A small image captioner, trained from scratch.
Model: encoder arch resmlp, encoder norm layernorm_no_bias, encoder activation silu, encoder patch size [4, 4], encoder layers 16, encoder width 160, decoder width 320, decoder layers 6.
Training: soap at rate 0.0027, 10400 steps.
Data: trained on single toy objects rendered from many sides on busy backdrops, 203450 training examples.
Rows from block 2 of the image encoder of a small image captioner, named by matrix and row number. Rows with one number belong to one neuron. Each number is 500 + 40 x the weight over its row's rms, rounded and kept within 0 to 999. All counts start at 0. Numbers have three digits each. After the name is the row's rms in percent of the matrix's.
After each neuron's rows are labels from the 100 images, of 14976, where the neuron reaches its highest value: "strongest on" is what is common among them. Only what is clearly more common there than usual is listed. The data: single toy objects rendered from many sides on busy backdrops. In brackets: how many of the 100.
# fc1: MLP up (encoder.blocks.2.mlp.fc1.weight, 640x160), inputs 0-159
# fc2: MLP down (encoder.blocks.2.mlp.fc2.weight, 160x640, transposed), outputs 0-159

fc1.535 114:464505440564472506517466451440531578481555527608543486531552480465469474539469474510525562531519408532475556554564513516491485522487521550511550526448451501452492527520532448517512484418501536443534493499429454504556578565515577461540495476461513458524490458438563465495504519508459494535457482526442520513497505505438448475548498491476458517514503453488549487437452486550474480482525523587464525540466481451527463452522551439487511463524518538506514508550547525436610506505445432
fc2.535 104:494482462504552499545552488485515469437506513443510480467442511483441474476470531458449524462526559481550577457514453544487580484550484417447546479529572524554457546459548443505472468550515507504450530552559488450545454460544507474515460535488485594556497593547488509521476496461460427480481452514453526511550488502495456583473409483484507509499517491462573524466489566548507524498539513562507494580506521503498540508517598446432525463453510485517535454516441506509521533430526546
strongest on: teal (42); blue (32)

fc1.321 111:506537486546497544435470530496427489489510466469507454495443512440494473505493493448435485449558458452466442489518466510419389539474448530502441563557416573495507439486500443561457461554476513482489501465516598509521427481531558456552515514535517519510476524509501533461417478491460470536526550478543557497471503492498530478475482484549386479478518476491533426510506497516487519522469495446528468555570494505569547514522452496446536532445525545486493537488467530483502532601456560
fc2.321 113:465515493560514463459514503537436429455507525487533526552564456531497508569458494520541507445476527522496467561536543512502504489461534503494483518513451488467467513512502477487518545484480434558529500507545501458567586458429536416512454487480484471434431520468510487478542491413551505481483482585548508567499538464465470528473505538438452466550538512564435477434455495467460488532527488504495553453533505523477439452504474436587500462462581557555462573495494454535441537502461403
strongest on: teal (32)

fc1.129 106:466444456597467515525497448469467467436487502569501517448557487496502552436483450540524513557522501453528556532472496490517513480438447443520481483469532489458531476418506424543518505422494474451440512493460426526525526552513470463418589470500496471510494505531444503502514573479542501500476465494464534489495617502528440469492490462485487488510485534494506414500465490458505526471515585470495508414445537521486455451451536520586520470461497576484526493456438480534531535446492583
fc2.129 100:508509528450494506492471420478429515493474531555504574533453522508470519489500500465527539497519500551446571437519506510483499565493508509444451519478483487481456518450547437455506481525474496490488506459506404483522495544461520602429418487472467519599457455502526526406457527493571524438546439492496468494489549465520532534538457490623569498581497527448496509533455542533562525517490533466467499495517513491546491546504458558504513579540522549475499451488416448552505485511449546
strongest on: red (31)

fc1.511 103:568542513570559522535472582519474446538422514523500476499471525483489527572500505487488484468551468435534473532454420505482478511528564387469506538550481544501498443473490431506481497545497555507550557408495536513507552523466565555478565491475512537510585529473539505487402503415503569522560464441506411492523476531464499535474464516531510508523497508556522489525485443464468511419533477521539545530479463535566486512522420461527505490551532536555496461492448454492521480492517547
fc2.511 109:523478537523540456532462482483499490547568534527448501492495518483526434504620558575552474464474523476592488502440529504436542546537516453553503502532561400544544463511409519505494484483481530442488523516455495535424509505495489533424543499533460507412469488492533506491532506458496494475466559459438517508495492493456526491466504424519508413564500563504583562527434540481518510578501473476462542437536513490511493482536474536507499502463494486458591444420471514473493560513512464
strongest on: green (41); blue (33)

fc1.273 101:541453465490482497453540519490538572411443589476560462512485482426460586532460415565464512534458577492469421479534493476410496553525498525516510454572528474525457489477559458546500466484500532518483490530516506470505459509467479509439483575487551457512506481431451439467423488561514512496552443443541513476607479505522546551459501557491530525477474465495502494536509441498515485520500507480509495506474480581543502513497506520448426486505453496514500458520449507623519493507552498
fc2.273 094:460447539510491531520445475477478460444434476505489508457426518490490503552488577421517465434446505488441509469440512498502587515494498434514471526485546483539506593514531468550498425541464569474529469504506480479550519519582492494558498478514458452556520478454523523535487531488564514539452520571484495565583459521540490527444474400504556530547514505515469495503440458530532411517507509511442445492450483507502530508576498484546471484528460469451510483446494422592562514479461543
strongest on: purple (26)

fc1.267 108:536470546518508516507488483432524496483495472526494526452485567476464444531557444493578480515512508471501532534547460511528470449547532418491473531463581536464477517553493413550497534435463425512450507453545529607517530422518495449479483603544552531441531494460564526543535473480484495491482484556438525521459545455492484487524523490506500498579470501462548517524488475496513609547463485476490478528485509502557559471446571454520466496502593481483562555415493525444463493507508524
fc2.267 114:486415518567538461534454515531536557491494510551522520503518489467465478545417550498540537480534498538480493560511455491462510578596483470496448472583477507473441547498507568498493588527542477583484554520455527483488429556508455419502467558514510469457536549535526475530528458493482501549533532519485523490388458459442521462433482590493518465519494457462473455515570495493547594512523474515484523543449461465510510547561470476474473491547574485516473529561518485516525478513442487
strongest on: teal (54); green (39)

fc1.309 107:553457519413487583498500502473516595504566526464499513483569473474492535495485472484524480494527468513437430455519483488490480495482507501509561494468482405574486518457467493558504515562487444473506465553531422500519534514496505518439538557545488483462554506398486478486526489440512490526480452584489443449523478480480540479434469444508473534424518456484487446577467540526489399474534459593510472513524528519574395474483518494515545492556543517483461492563471501495465446471452483
fc2.309 119:498508471468504477569530507479494449363535569538514487499506484514456534433450488517520473529515569486523540542495511468526532481485531536535537561469510443488468480447473493486499448419489566405534483475504508493477500461489542387381471534524479456503486484511500487507518491514601494446490490460497543489501532504524518446543540504495479484384493508531447527487456457451497521584450430582505413500511498512455508518485539510415534525474511454472488477439530530467511479437556501
strongest on: white (30)

fc1.559 102:436554471470431454541491502453545514548568429538517439479495474490584534518415541516527535522484566487427500463473496571495477420521526500577490426470480437435514582499480491572511487546514530539527519479524495567499516489514475541485533535489462538507502533500459431497507467517469478489574478524613495488471526466419554578481473438484530510457527542484528526482451502489491452533526462495423560537508577505489540519566574470578534522477570505479524485495477485470540511514509502
fc2.559 098:540571417460503530523534509525484560534502527490447528438494455536432568524505460512499411496521489498529493464484520501511463480480477552454530600506509517525521555464495435513514568475510464448481512483494500544619502473560399453538518437494545492461495426551476540474594514580465503538529481455494490451489531487485547474576465460460547466465602564435460548494558492491484474516474500488518522483509538496497516513532543488504477539428538438497528527557554536431516541510513514
strongest on: yellow (62)

fc1.33 093:508527530488530533495507549457526440488484455498533466415512502517440536495515506493511495460547526597441486492460423544586591466477469429417523442538498600494488485557560449546509465443519550527480560451530481462379562439453404421480499520540557475502436517466444481536538444471488463506512514541506524466479437528494426536497521459519537456472442472491490530495574493506511488551504496508500457524492495457529501482523499447481524498492468495504464483482498479429483479482562460
fc2.33 094:600512485578460484523516479497552534468483452363450468460578409484478461480542465520455527502533483483531494500479536522503540478513493432495467449446561459431444543545534554510524551448511461514384522541460549513488492447534543493521505469523525480483524507458481431496493480459524496468502537494508505552515521505528526575426510484561451533446545530510504459522546507488408543464493463467485531454522504416517570584516475461488506479426474497541480521467516542469459516500481445
strongest on: teal (32)

fc1.533 088:424492522487566478429544490521540554518465415559524483509534542504523435483488495495458437508527491446596520569485569494513519536507494491482434520508491510462488508418486469488498467504474481503430495477583483511506410497519484506470493479491561433493516479481493536488487465474415481492499576538498454447539527482471456506549556438499419452562485406511517467543474468486487500499457434477478514505495517546462491557441535508476533439567513486495400539523590503457526468412555458
fc2.533 102:519497512548502470485534533501507538482491429433486515528430454482485422553475493550482514567530469524490534491523485510528474444476521526478469435464448510509484536516494454570465509504420546509538522539486463523407481495548512483513510515503553551490534485526511455544488502534386459570461565531466568463510542488558514463543416515469477537576582488507517591519430486494504518525541500531555467471414443500456494450519490493496508444515452479477407552580450516527472530502419449
strongest on: purple (98)

fc1.542 121:591407480532518527483483514525483506443474478457502529467472551485489463488575589500463567483500441507519481476444511452544550492511481567548525478503488522522490434491513475458559502458540388499552561497490461565508536487514558482521455564491534588500464469568534409532496502586469521550551493524465507561518541502499476436544603497547508563518477456453535429490482512478588507457550479548531519489531487483484560483538499559456505469516518506553473463519511465488440515540481497
fc2.542 104:444481506484409480429475532508503469490488543528486521552539499459460477486459549507577524518428490518473470482502524470486488490422488490548512465537435514441555572542516514510466521478481470464471517542532516506497484530409548494483516558470525455468462531514470528418479444536470560516509447537469511491563456500488508512487507545622433527490515550482522515448466478571449470447562568550466510487520552462537482498467448490543520554423458617528519545450468561483478516436444550
strongest on: brown (26)

fc1.278 102:470432492473464494517490520435449502505502518493461493522434471560469450424502473428445473497488550564508521458478514487545499446455577432502496511554514505507518502545449503507449521502470515469453455489437558533539395486539489570422532526525482462473412483471419594490512550511475525431555486493513432544536515575501476496428469519549535493497452557470420483475443434450498513467498531505475444461500531441519518490509553538490462460559507487529511501502529467557494457440508580
fc2.278 095:488507508476510475528467466465565512514453525512453479478548467421459472531489525558536459542543516485534575441432506539544427481466441505499483477507577500473480532435581473562500528465430478500531530496497519444583522589493443460566517547466477468426510546502499442511471496508574442426555504562489460500403510497466494553543532477521522501608499555519517522510481542491537464529512492547542451486557446519525471577495444474491509483493512501535514421446484504529499434462493449
strongest on: orange (37)

fc1.556 085:523536489577520522523498456518495498467516453588475521485464487528514502495509424435432458477450474521512478511429487467475464469519476504549402521581543570469501556474481489465421492542487492539500451524481430527487446529495507510528461532521576521548494582490524445519513529515481526483426446423499445452478506453391540526480510478554431508453479517510559501580497502571491451436497525494460427566504477463552500496454555487519525484516532452546537448479426469475499463493534566
fc2.556 091:521469511483447574461483549486543484466463524451537491553516548505516527477430515556524445509539453517509497528474519455482470490433508553471488485533616568499524466527524459490423498444436535465513478466493494459453512516559443481517509507507504487552526479492461500551484473444496495553555570454491571528484509500509575527508476527558496550522534498514418536501541631553497604529435529555533498466514496595433465479494487537523529515491453535461497511438454551486441515563555474
strongest on: pink (41)

fc1.198 089:526550482447607502424504525505585509531471559531553444465466549514543539536466543511467397449521499494492466455465553505518455487535499415528458558535498516520499460517501558555482531501531496419495475484516466482586490556527535474531465503545498531489524504546499513530513522548520465474464523429503567497486530486483559452522526490441521448488446476509510458477495484490520523503534511455447565465498562526466430523468533508466517460536449605549348536526544488525510561526498488
fc2.198 093:444548516469514580468515540561505513504513466504502482491530488520556550586486494499470476463540436469561500488523540547444500561488506560493492516494484474499510538534504552520561454570495491508463483444529558476481484503532500480447479444535455497490521441483493473551504443513510499521382461577557473563494558464481539528573498521496530515502509535422537501630493510460490455480498467478445540526466496497530564542476478473441523479604521481419485573557446512436514503532426431
strongest on: purple (38)

fc1.197 099:578469511565518517479504562536584504514509540500445550489517487512479448485506492482509563506483464522495424534583556516556499508525523488539591490456494530462514532505518414522535506591487512472453482483498461481491515569469504541453513421488511441517560506411449433518478537459475494467538527464515513472502491514461501526504509528460509510369596501506546517513499501447471438570450518489527507511485548512512424467464526477500502431551509450568420413478446500487567438501515515
fc2.197 103:543492490519481528455450503483503424531545492451490537572502420513506502485474585456473465501515427564495497470564497451505450469593490494449513512484417494518593446481486535498559508500510478511521545536433475494428518499567560469553516477451491522473527493536428478502439475574538488490430525504516528448499535501513493508591467465440577546424446498483554487522514474536571462462507451531497465528522532477500550533485567527467462470540566429472523477548430472503474451481545455
strongest on: white (32); pink (29)

fc1.342 107:524488470468565464505489446469501453489539458547526454539448476407509440483530552469493519615539575534521494519525537546567523493515481467509509546491544532395486464518506411491449519502506530440480472531523463554559442506496514429502492518496491500430470492469545488524481454486575430499540488473479564474483463559539550533564549442476529490437445528474491522566547446485531517476583548535507489503463557512541443522545492551543478457546477498552466488522508524490505614528485495
fc2.342 106:485472531493523469544515546505505490487463471469463555492515444477472463503410471506457522532505417490455487491492423547533509548445482564467514483548537453482518494426511481534454514527483501547544506406536479564469572486523558472465447519493440480519458458480474517517532432504518491493442546502500579456450500482595446510474464477425470547461466516483499537524428545500389510544395439494472496480519547492526467477478562562522497478499517478476515448467495464484571442556602498
strongest on: yellow (30)

fc1.574 106:526521484384462475428503516501500477488454512507536511478464464544506461476378488478525569480583447440603508452492498572454456503530510491474477548473488563505521524434499416468561500453541586473499493513531477488442575431423460505556464493520452492453477544501464473462502523515475521535522499470479505526470521463553516505485529516488518503526505550519441438433502540489559523475490483488474458500505579586555550531444549424510458533494495462439467566543500510491479498537481482
fc2.574 111:470434505537509490542442488562456514436444504529544510560512508536536493523503484505473479585485513468545454501501509499476597534530567513465623511489466459544544556439487540462476447541547549510507555494527438509542569489456470571465492517512525523540550439413549519488484547462474510522501509617483546501535582472478462490502486455505503442497455466512465486498480498469451501591499496505447570549515555500555420521557510492552521540493506479495477516468575488581486483484509455
strongest on: purple (25)

fc1.543 104:479542532488447514510490487475523554526496474511511555492465427488508510497490507531437540488515458473552509510519486484504541471486432485410519539520485557523464537522502558498541440448542560523511458433523409501517509502433591525498601519460619543445538396484507528570519521423434515546468536495516538508455536502547516542455527506554434510584485485504477477539518554522487499491530458458476452497469511499441424455507476524495500448510608513543555536478542444479466499518539509
fc2.543 102:496458535518553578500504584505511559418582601582496507545523550491513494499561460528471504534492491506531476506426538469520511519507506463459444529561507491483598568517462459470505465491489476545507523511491578478462447516490531521556527475541548486509436491502488553530487543511473540574494508471520533504536552466527493522527517484514511562527526551503510428501393458531476553524520499504466479566457535498480522519492544588583551460579496528438463446537532546432437492497485549
strongest on: pink (30)

fc1.162 091:458449500560549388509578559508407487473496447473522507535509478517560449522483568455479500505480477510528457575522548547498512545471509481531533547494527506606480566518530463621513519489519445511484523471470513421372478544530498478468467484556490554432512533502443494500497504463462462505466493495424508489482485507567476559437493495521502511488498488441450479544551513435508436570408496536512504556459494438451473482499513522491483513457503464531458537503474471523547478530516478
fc2.162 103:482502522451449462533501459515496487505614392612496464533505526449521481460516521479517483509448422473546527529521537437530489490479471501558557484497584539521474561550438486511549491494544508409481500442480467486466464537506490562452563505572607458514498525458525474480477516492456467482538466458512479489548561510463495523493510492496478495517549463435486542495404492472466485467517505552505472507491571569530486455513543520519523506434498534457398507523508586506453522456457534
strongest on: brown (44)

fc1.117 087:480517503484551465453514508540363500481529530541484519446503523472558480594510479491474545478586470439531477506482525505470480510476518539528453530509424494490431505518474468494545427446479441500461447525508570520504572458481520463480551446492503498478447528459552551512547567475512479546527525489442413497548450576449467503429486602479566502414537478489556517548426426511466535557457502501474495503506503500452558519524515558502480524445526474513542496480478523496505453536557486
fc2.117 088:575555467524414506476489520519494619513459526451532530513516552443455522453525506488496469500506513550459535510458524429456461516575464452537507470451518503538546518496601500489452535473533527454481474455501478495520515478499501511502563547478541535495477582516437474427473558529539477476487574501479495451476537512493574464396544472514429458524478499481499486550517528498509382476468478544443554473496517509538534567506524590546502502500507510554475545467545526525518461423576504
strongest on: orange (78)

fc1.214 094:561518487538509526496523452558517499422451480528465504434453430459495427474524572464541460486499443550542465519492502459539508545431563487521470495493507488440429460478503544548563554496517574510402439510431536516475468466447506459473547536578475415529522522550435479469449519536493479542528496453517459512500494525556510549534511505482502541462550446459501380557570513477451487548450474560488458491447546519559557508486479549456499483513523530502531450510530547539498472517505497
fc2.214 094:495467535529472450527533527484557462510475533505467530540425508513553475459530396528546492512414495460513539526533509478553530386587513488600477542453601567510528495544515522513515460479474577523492502519496503504490516468538576507490444591498536542543538512521518482440514427476500506462488449414507484457526517508509531477488487542541474563477450548489503524530474484478556476482489532508522424449506454560494505537517429553543511525488532471502513532459433486554513583470421467
strongest on: red (57)

fc1.225 078:506528520472452534580502569476418459496491517554460487500488464491453501535463548484500437489471513474537502451459525546543486519530532475513477523533475445484531498548475486470467502502444514606444486541522533571539465458457569476460516525536431563495478458467485500444493455467497532558537519570467410500427531508518509549431458475481447506531557500549452566502402395455558517530474539509489478560481506457535462459532452543454485508485571526504453493559469500561500415486506519
fc2.225 083:474482484470516471516492525520443470570536436484607408533531532473472462482555550528508499557554536448524516571541466498471492459516500538504537456441503508488477509534533487528523491447527478490560448492480514539479485399483489483550589553483570454437512486492440535511487546433524435507551558539561518498544506513551554501585487545519496494473520512487484428575472596467487453462481538545468485471523437476515417499504524547506478560523536569509528466482518447536514518564471564
strongest on: yellow (35)

fc1.560 105:551528468516506512505461449536482472459460497577480533497430507473372463507539379453539496529482430492484523505480510574501558469479491444479538537549563465541454457429511471477536460520565481487517472429470503443459525521488461502517539525473518531468439530560429524489511469523494508477479481488410492520508501504575473524477504439510480482481477509506498397455535499447506505461491537504519576524495545546496406474565562511454423545531506510511496466507488513539486406484585522
fc2.560 096:521524462517494470542479533412502519538505491491520451460443571421550473427488483497415541464507485480491513473468506497426546494528506529463548495441511512495522552508467547465505517463466401544447472434480523454523464524524418533531494484481443556506504497471489533474495550456488519391500543538470509508484440487503417461480463425468557562485485559443459475520565477522550454443551478477493460529539447490547425556450464533473433537499540473459515461534481466538522467453590513
strongest on: yellow (25)

fc1.387 095:543503531498525475502515557486490534501423527444515449558489481533496508482473466484515508485444525534550464530479462505482594567490518528545561506534429485543519528524533467552506494478458459536468532505463476463479477516541486478507497500520545564547519531477484469505457475488476451493504524474450425487532510572543537544533440575493502523459446458459488485489430473483544462447576416559490476595506560507461501526552530532469535486509544478469460509495322401486520522533581468
fc2.387 095:530568512532563466528453545466538511446484492499602530484450473469454561488502521502474527468504467440531424575471505526490506533492502483482448536464480459485529540495443504523514457461456544426508515437531496453526510539483422513429508449566445443576549539428447467487521457472547499530497444549470445571510425468412510506446511502537507560482493526471486497509480433448483480493468568468537553457522491456516537432545513508477512490481472611477486565541533535531563536494473496
strongest on: teal (25)

fc1.331 094:473464456493509468481479495481544490517504486531519459448434552543515527497488469522529450585447428429467434537435532525493493521549550451542509507505557526447493509502479431476490464489389492475480440431501457519511386492467522432532506535518510495439510507465419455500515489409487467482496509477465598412503526551524485482472437518554450483603506446572511489519559531498449595495548528482484461518528487483493424467483508527483484497450532517456469503484548488506499561529482480
fc2.331 105:566514438508531518485516499553514423478561497515567475497483443420483500615528442506482536468547455472482494516513478517522484464496464573506544485501458463498567524527479404501546511541461498572445512549454437506445482500531488501478541391452471411516523505505569527466538541527489472503535545445434464536522522548534526509535413436495489574527500423596480477477580541457473453500464490555497460440509520502526468520449460492484503456525502517527513482466540504531545539504487541
strongest on: black (29)

fc1.523 098:516473536466500516506543445448546473491581528523456462589542463468439449554454471523535547421498514516439503570524500420524514533486584494474486441460527456574489565505444507435481472518486482479485444484495446521470431527508469525471485519506475501461575432523570504489469461450479490525543488528487463414514521497473474460490475415536530488491495486515497507572489559535617499463552430517499471460517450459438466466431539536544523465505495506580474472472480489541556454536493532
fc2.523 102:517467486608382498505511510499474530513542520514512622509449503516477549520432538502541438524520564467538554479470536451539544489542515513473576536476431490491521575457520513514493517525472499486587564537501543486482525514558553490455514451494507510543488492463538432505550560470549532495508574506573527492464569480507407505499457489549576464533523504499544555514593540520493568588491509468477511501502585502472484510486540469490500553534492517555499438495521502540518501523526446
strongest on: white (35)

fc1.243 098:477509504406412468492506496464510522500533485557522570455490500456484503501532518543491483606541483489467417491565501532504502508402469487510524555543521461519523520531456508467503444522486490513514546475518484573507528535425445519468413523448522459487469456418477504483453468513472525435534525524517531533442565514468501484386494538544519411463493454533480504496549517454528507529542495460432401508550449501453530551459458517511511565546444484533501561537476407506482473515518519
fc2.243 096:484484505482518552471505486442527507555498489468546553479443538516528572534509462512477556558482515475565455441527536463446496465476496519487496505503478491458458449460495405592415510507468498458393466491527507480433517489511483534466445489508516551488509490441429529494469575517547609484558481503550547541490521476610490462426482579469527491571509518443496537433446553497490500499450539429511542519445543537507475475527500517503544512509470473503541407482486513531523446561483510
strongest on: brown (58)

fc1.493 106:550475445542504454550549466534518508542515517467504522523489531484513446507515397510544508561589479462530469481475518529527499530503540539488472518435483495566517580520523468482497494493456535415472531508520467503497466488449507499444486486443473481527443538452484536485497417465480537527540568533571508522493457513549478562556491535501474500481512477563484489544425496430514509466551499441453496496491377560558488407477457536508504475413447560454601496541467508477562510427477508
fc2.493 105:429511483545516505475463508515435457546517480518461471560467537544507551443543528477485566552469574462493634400559512451487471524556452548488534496496464471482528482467487494483507486503500493549526417548570536491473543524470537518490497444470577448490512500494477537543445549517457530467513577455485509543413443486522503483466492551472506400508461534506513500503489491527536557565524503488564505504507480469576531437579509463518470461548549514513545510443504504461534595503546528
strongest on: purple (25)

fc1.66 086:515549457452462450522424489482498515463452492543485559523580477510478549496523499474478509518499450492465469516551466532532422521520450501462611580462520519586515457490466526493541426489491522457476466493427531464491537512453480499501503552482503578551504466508491513527444513591439488507431454492522474528531477561438525543496465513478503483456557525483495522516459497499446481528397558506514510443433528527519524566445600523499476499473559522459600510548493536468580495527448517
fc2.66 092:464543470507471506501544543472502556485507523530572395527448493517541616470490459520487510473450463526503486482452526511455555495472504420504505463492497449419551516440444555488536457504484512508467484546526444495501470504475536449514456523476451462555514533507497485551498548475483508480433417529496457535527502560458522514479485444360496584568487537521508524476515499517510497514486570450541475465453478455549531514555567528565557569546505488535516511440496530549559485451468572
strongest on: green (56)

fc1.152 089:461466517554435506470529555502526580504480505494514456481476493500496508498460502545453473444469505567494490500498437505523442467516438518482449536477566536495545472459532481486489495480483430522508519514453562493511507442465502491487427443523519429469520475518411494494492527530551511547565550483481491457491510432587437554493522481509565485509550595494543473542495516499533542550482456484530475608484505525480531490458510524627543504443473538480511514521482496416377522415556461
fc2.152 106:526452548572497515486483474486489467488479444513490534519518464562551523421570449446565454464483479514578470488530528484458474573518531480507473514520469467478530475505432452470457525547542450502532548531435442531457546470538459534526491504570528542577405492474479502460504510465522491532480526506504511505484594439532541541471480519467565478559523457516453520493542442492465477505443489484491418465500531527528561612525605512528487459474540505524472454597508480541510583484517482
strongest on: white (29)

fc1.565 092:494494430488426410491522464453498535506506503458517504507458550501495484481509459483555499448502499522486541540431504498465513594436514495511552467506461472462509504441365472453508513555509549517500532447459557497483567393530535483519497540464532510546524525484482530496560513520533457555543542565486501553485506516495497546459524474482498524461468533520483550491452501459537549593479557457546508526550543466445565488563582498562506505446540485458504449478456479572609513464535513
fc2.565 097:533519498484481578505511507514549454458564451484500549513531458508530544544479517442486520511547488560490516516513560535532508499504464509566576511529536472541567514509472524541504549491537445515489485470444491460574587463456456483511536488532541508485497412503426457492521480510492493528537533414549495527449464499551464524471442498462450398526536505443544427531470551538496506547450496503572506436567403461523527499573516532505483575445491481472515508460494486449481448489586407
strongest on: yellow (78); from above (62)

fc1.60 104:521493506501517511511510486449492491467580494446465475460431500461530443515550457539489500468510452517557415509529505411479545439500510578460499516512500468487471501508497511505504457542452497484451444445541527532518519452444482529563476517441432429455487489477472539449440460515444499513478543510451463519501519480415567457610505487453496562541431506483475487564544485476462528486516526515503476424482483548521457531548527460508522499404465604574490547482394472478497494485494568
fc2.60 110:451477511458507497506492563576494571510598501587490530536466495471548543506464474557550540497502516510538539509489495566438459507446583583489532537513513515444491426474547482505407483544541503478513553493422494542464482508532484452507490500539554468484494527497501484432605499462501452424463439549504486478562474568452514521449478565514606513562496487497595464466570488511506511538475532535546480486534506486566492512442437543530483493526526545479462483457473499472505526520485500
strongest on: brown (33)

fc1.602 102:489472524526442491530442531497493546501516563490463430538513583508431539505452503597494546505507493485413403488452478529558529432561535522440468504460474450519476507468519514501475472425520442517526470488535461440451551481479520424499476541466436460504544487550548455504521442543496464485464582484430541510543601527550476507403499412568516512467459468495506520458448487475547469475479503536478479450548451465454529510505550491483492463555485536547518467480544458465497490525526480
fc2.602 098:502457517488480482467457503508484486505491497473552526568566464558409523477526472504516426497415465549538512501447464486589478480493423595531504549463458470498583574543506521471491526534531575507523490482525527514518533586537516539493539492521449507467470506496467486486449552525528482533536526550429544477524484442493546486509504528512569366509585467495456516513467476517513530494535499447437508552486475459513605526574485468504511477422491420513514468506498560472494499543475547
strongest on: green (26)

fc1.224 090:537493440517608463484485524527505524527533520531533449527523550506527475520562535515478521460457515492435546522522469509582513503460516498545552530468549501546525502544564477515481457475465496535507454524498496495481522510576557444568470419497430517499521538508504418536483400460453517540528459512527508483485511495505511531469417554460515608488481523535556533543484449437529539572486441515547451495495557475564494481546438532475553447545442549527486461527466544479448441558469575
fc2.224 095:523508546446433481489485528529416518534484512490524493519512476567528495495472538428554471508465557464494523563520559441497513524468440452523474474484454502548518536562508517456466451534439535511507549488511514556398546542453476460520499487513506507580487540502408528430470480505540507495495461440519541467482440552525405549509529524444487522477492408531570494522549456545534518531521526477504498540524463495504515448536550514525427432504572402508480545490499465508571559531500408
strongest on: white (25)

fc1.522 085:464440496541461571514501517439506588511489528479465464562452493458506509460482526486503502479571532489446516530506478521538539483493486492469502510515540516544482501547518455513549510456540555492461401443515491465428504530506437524531506541457570446528427497550456476546489493446465477521424537502569525529535487503512509600448486491603546459431457546548495547515495502481609516473513522510506518553514547522497527575517545542524503464486446497480499502435498509438456612437554553
fc2.522 095:462489473525510584613549515497455470534461526470448507553508495509482445494563474460480466550426505440540597551519523454524478557496378529562470514513471533451569497520450463416477526521480471558527565483563537477556468438509468519434424511491472488471482479510524469533511519550537538467483466486541508496522434479571524485456462494517551483552496547442510495524521472492508504566503449507436480489479468507563598483512572478500534476483540464516476516502528534502448551531565526
strongest on: white (26)

fc1.195 098:503494471540545529533514563517519502544480522467445454482485465557526427567487499482506564477505486459492543543531463481498447396530534482508459495557600545546487499530495560443446438507537497578473504470515563503490454514465572578517552518533505594468474531474511471489497521493411489505508520500506526523496532501486499524478483495487448468513543496550439450469497443495473531511589490472543415433467552435457437588467465444498545536489544494512516522546507533538456423513594518
fc2.195 089:539468483469484532540436440462546535507536527445450463457428511508487529501546496463433466505511486552488577518406527465467459541540487458539580544573451505524445480492420463454568534543478517549486493516443495486509520518436479475518482482504570497483501529482553465557517501487433510512553476493511453561453542567454455495466520558489547532451540473610472426520537512547468520509537554548552519469492471480439463535447498539458491454514592471497467490507496462480560527502428452
strongest on: green (26)

fc1.156 104:517505443531485506531511521503447509429531528421457467557522478565469508497520484492556437429456458505488497471492521483473505509519519561482537538499498521529484480529534541453449478498510467496520471500456462455481461404534583449460493553487557551564595476530407530459445472576449466467477527514455494484469502555501451496505495507501543554436532476516454545464482455616512456428498537465551504439494504451474461502460555411561522547498505499530559445526469506468477437516493419
fc2.156 090:496483535517498551409518476511533504453520500474539490416494487454575505570480569508451560473471467552431515579449458499519524532472513481514537500496541542497434503470490490530555413586417481486528487592478480456543462509455549519480472480516513609517549514546487481494501515417484499520526515528481505496497443531496472449505459530497550496529477483534563547487472602540520512502447524545458497535581439509503559514452538456469521571508519486473512516501424465461524499457415567
strongest on: teal (28)

fc1.28 092:567548467493458476527521524497459533533498516520493486419473468533427504447491477529508468518563478518494505542450568483570458490524521506503499466479518490491568485513507486524508475478474528460507447405536538573561513474520525480549571528504433500535492538570494474530404543471532530435441509487531478410514584617481500578514426565481540491561522513454529532504519493501516554464486507510393501540485583507501447535528512523493454452494458531437503474445467502463486458468419484
fc2.28 101:455523487440578481502507555485462570485470522474517501477486493473515522522470478561574464451573538481501580438486521474496483554559563524559432444436529546481535495550544483445513529540459580556505525458520465526609485549528493482512495448598515461527514450523455491495455525525486549501517548563485468498469506445508538448488463442538491485509513545480495520503490518565550447495498459500499472493504461560470541493510483514559486388438492491517520466520451536623548546548530488
strongest on: red (77)